{"hop_length": 160, "spec_augment": false, "hidden_act": "gelu", "drop_path": 0.05, "widths": [128, 192, 288], "shampoo_beta": 0.99, "final_lr_fraction": 0}
Rows from block 2, named by matrix and row number. Each number is 128 + 24 x the weight over its row's rms, rounded and kept within 0 to 255. All counts start at 0.
# convs0: first depthwise width-9 conv (model.blocks.2.convs.0.weight, 128x1x9, trained with AdamW), a 9 kernel
convs0.0 [142 154 135 174 108  96 108 122 110]
convs0.1 [108 111 123 130 144 161 179 139 150]
convs0.2 [131 113 132 146 172 135 107  93  96]
convs0.3 [117 102 106 112 151 151 159 148 164]
convs0.4 [136 106  94 102 114 176 146 126 123]
convs0.5 [115 110 156 163 105  98 119 162 132]
convs0.6 [134 133 136 142 153 103  86 156 160]
convs0.7 [ 81  98  92 122 128 137 151 131 137]
convs0.8 [143 114 145  91 128 132 178 112 109]
convs0.9 [121 146  84 144 113 122 112 168 151]
convs0.10 [157 106 115 137 177 141 132 116  99]
convs0.11 [132  88 109  92 109 125 143 163 138]
convs0.12 [112 155 157  78 107 141 128 131 144]
convs0.13 [ 99 102 129 104 119 126 142 164 167]
convs0.14 [101  80 159 120 137 155 146 124 129]
convs0.15 [145 124 164 167 127  90 118 136 148]
convs0.16 [121 130 163 172 154 111 118 106 108]
convs0.17 [100 113 150 152 173 147 122 120 104]
convs0.18 [113 108 131 139 148 185 149 128 111]
convs0.19 [125 116 116 124 144 108 105 139 188]
convs0.20 [136 185 126 123 147 113  97 121 115]
convs0.21 [132 123 153  96 103 150 142  81 129]
convs0.22 [146 147 105  98  96  97 105 137 149]
convs0.23 [158 148 114 156 147 102  95 126 155]
convs0.24 [103 152 144 128 107 111 121 159 172]
convs0.25 [141 152 142 180 138 152 150 133 147]
convs0.26 [126 100 166 141  92 114 127 164 128]
convs0.27 [126 116 144 156 149 152 153 106  85]
convs0.28 [105 106  96  99 121 158 125 153 153]
convs0.29 [ 99  99 110 108 105  99 104 110 105]
convs0.30 [132 162 169 128 116 119  83 124 136]
convs0.31 [127 140 142 163 105  96 111  94 154]
convs0.32 [135  98  75 109 140 155 129 137 119]
convs0.33 [193 136 116 116 112 110 125 123 128]
convs0.34 [185 108 119 129 149 108 120 107 118]
convs0.35 [145 147 133 154 176 138 116  99 149]
convs0.36 [142 172  96  91 122 124 122 139 149]
convs0.37 [ 86 113 104 116 111 124 132 159 163]
convs0.38 [124 106 160 168 149 118 108 100 110]
convs0.39 [110 122  91  88 128 121  91 121 148]
convs0.40 [127 150 171 155 145 122  99 101 113]
convs0.41 [100  86 109 121 137 118 141 163 153]
convs0.42 [142 157 138 144 122  86 104  99 151]
convs0.43 [ 90 153 106 166 124 108 127 128 100]
convs0.44 [106 100  97 105 137 144 168 134 106]
convs0.45 [103  98 117 133 115  83  93 118 133]
convs0.46 [143 109  74 119 121 143 135 122 164]
convs0.47 [140 139 116 123 180 139 135 114  87]
convs0.48 [127  78 103 131 123 103 128 163 115]
convs0.49 [109 119 155 163 165 137 146 110 102]
convs0.50 [104 121 143 104 146 143 176 100 119]
convs0.51 [161 107  98  92 156 148 131 115 130]
convs0.52 [137 128 109 139 162 145 151  81 105]
convs0.53 [146 130 155 144 143 133 122  96  77]
convs0.54 [107 103 106 120  87 102 125 121  94]
convs0.55 [128 141 111 128 160  80  96 139 145]
convs0.56 [106 125 154 161  88 128 100 150 129]
convs0.57 [ 91 125 132 127 118 153  97 158 162]
convs0.58 [ 93 109 165 145 147 114 125 154 154]
convs0.59 [172 145  96  88 111 130 120 129 136]
convs0.60 [181 154 144 104 118 123 130 148 148]
convs0.61 [139  90 136 156 100 102 100 110 144]
convs0.62 [125  96 118  90 109  97 132 163 119]
convs0.63 [145 130 105  98  98 117 166 159 129]
convs0.64 [ 91 119 100 126 120 130 126 139 180]
convs0.65 [ 98 112 126 127 143 180 160 134 128]
convs0.66 [ 96 118 140 165 120 134  93 162 128]
convs0.67 [138  77  89 133 121 148 140 115 115]
convs0.68 [ 89 114 118 116 145 120  95 134 170]
convs0.69 [ 84  97 145 152 152 141 109 119 143]
convs0.70 [ 97 101 150 169 155 114 127 117 143]
convs0.71 [136 140  91 177  98 131 142 121 120]
convs0.72 [ 92 115 119 118  95  98 101 104 110]
convs0.73 [ 90 132 113 144 107 116 112 114 175]
convs0.74 [ 77 147 148 156 121 129 113 106 111]
convs0.75 [150 129  85 140  99 127  98 101 113]
convs0.76 [134 152  93 118 172 146 106 150 130]
convs0.77 [146 115 163 105 135 151 138  83 111]
convs0.78 [104 102  88 116 126 129 124  84 142]
convs0.79 [114 135 141 137 102 160 164 134 169]
convs0.80 [132 181 122 147  93 134 122 148 112]
convs0.81 [124 154 159 130  98 108 159 163 133]
convs0.82 [141 157 147 149 135 141 158 171 148]
convs0.83 [128 154 142 152 157 163 165 140 116]
convs0.84 [ 90  85 114 158 151 130 140 137 135]
convs0.85 [125 123  94 124 184 153 115 118 132]
convs0.86 [171 162 161 124 136 133 108 119 105]
convs0.87 [103 147 118 137 160 172  99 114 123]
convs0.88 [103  88 144 127 166 149 151 140 143]
convs0.89 [117 165 103 138 110 160 113 147 161]
convs0.90 [ 81  98 132 121 154 160 119 138 119]
convs0.91 [ 98  96 110 125 176 124 130 152 138]
convs0.92 [179 140 123 114  90 149 141 140 134]
convs0.93 [136 143  72 125 145 152 143 120 103]
convs0.94 [124 109  98 103 100 124 125 166 159]
convs0.95 [144 125 139 141 153 136 168  85 106]
convs0.96 [ 95  99 113 136 171 156 139 128 114]
convs0.97 [162 140 144 128 144 125 129  78  98]
convs0.98 [150 154 100 133 126 128 123 150 180]
convs0.99 [147 159 173 166 126 124 140 129 114]
convs0.100 [124 122 150 163 123  86  88 121 127]
convs0.101 [136 119 172 146 124 102 168 150 135]
convs0.102 [173 162 120 110  93 121 129 110 123]
convs0.103 [166 112 146 119 151 153  88 119 110]
convs0.104 [172 166 109 131 114 140 115 109 104]
convs0.105 [134 136 156 156 141 100  82 130 106]
convs0.106 [ 95 100 134 161 132 122 124 114 172]
convs0.107 [144 151 122  90 123  93  93 107 121]
convs0.108 [170 149 110 128 136 111 103  96 102]
convs0.109 [ 89 153 150 145 141 121 121 127  83]
convs0.110 [ 92  95 127 130 119 116 170 156 120]
convs0.111 [157 137 108 120 155 122 131  81  99]
convs0.112 [ 86 100 109  88 138 145 138 115 125]
convs0.113 [152 141 155 163 131 101 130 111  90]
convs0.114 [129 108 121  95  85 107 108 123  99]
convs0.115 [155 111 118 154 139 164 136 107 166]
convs0.116 [169 167 152 116 129 138 136 161 123]
convs0.117 [151 155 128 112  92  98 147 160 139]
convs0.118 [161 118 120  92  93 135 152 155 123]
convs0.119 [120 101  86 107 160 149 140 142 148]
convs0.120 [ 84 100 127 154 160 129 136 153 135]
convs0.121 [ 89 133 134 133 148 170 162 127 112]
convs0.122 [150 123 140 110  86 114 109  86 114]
convs0.123 [149 157 108  89 121 110 115 166 130]
convs0.124 [108 155 111  90 122 158 111  94 130]
convs0.125 [135 133 174 159 133 100  94 128 118]
convs0.126 [120 175 139  95 127 144 130 116 164]
convs0.127 [128 117  99 105 101  94 135 123 169]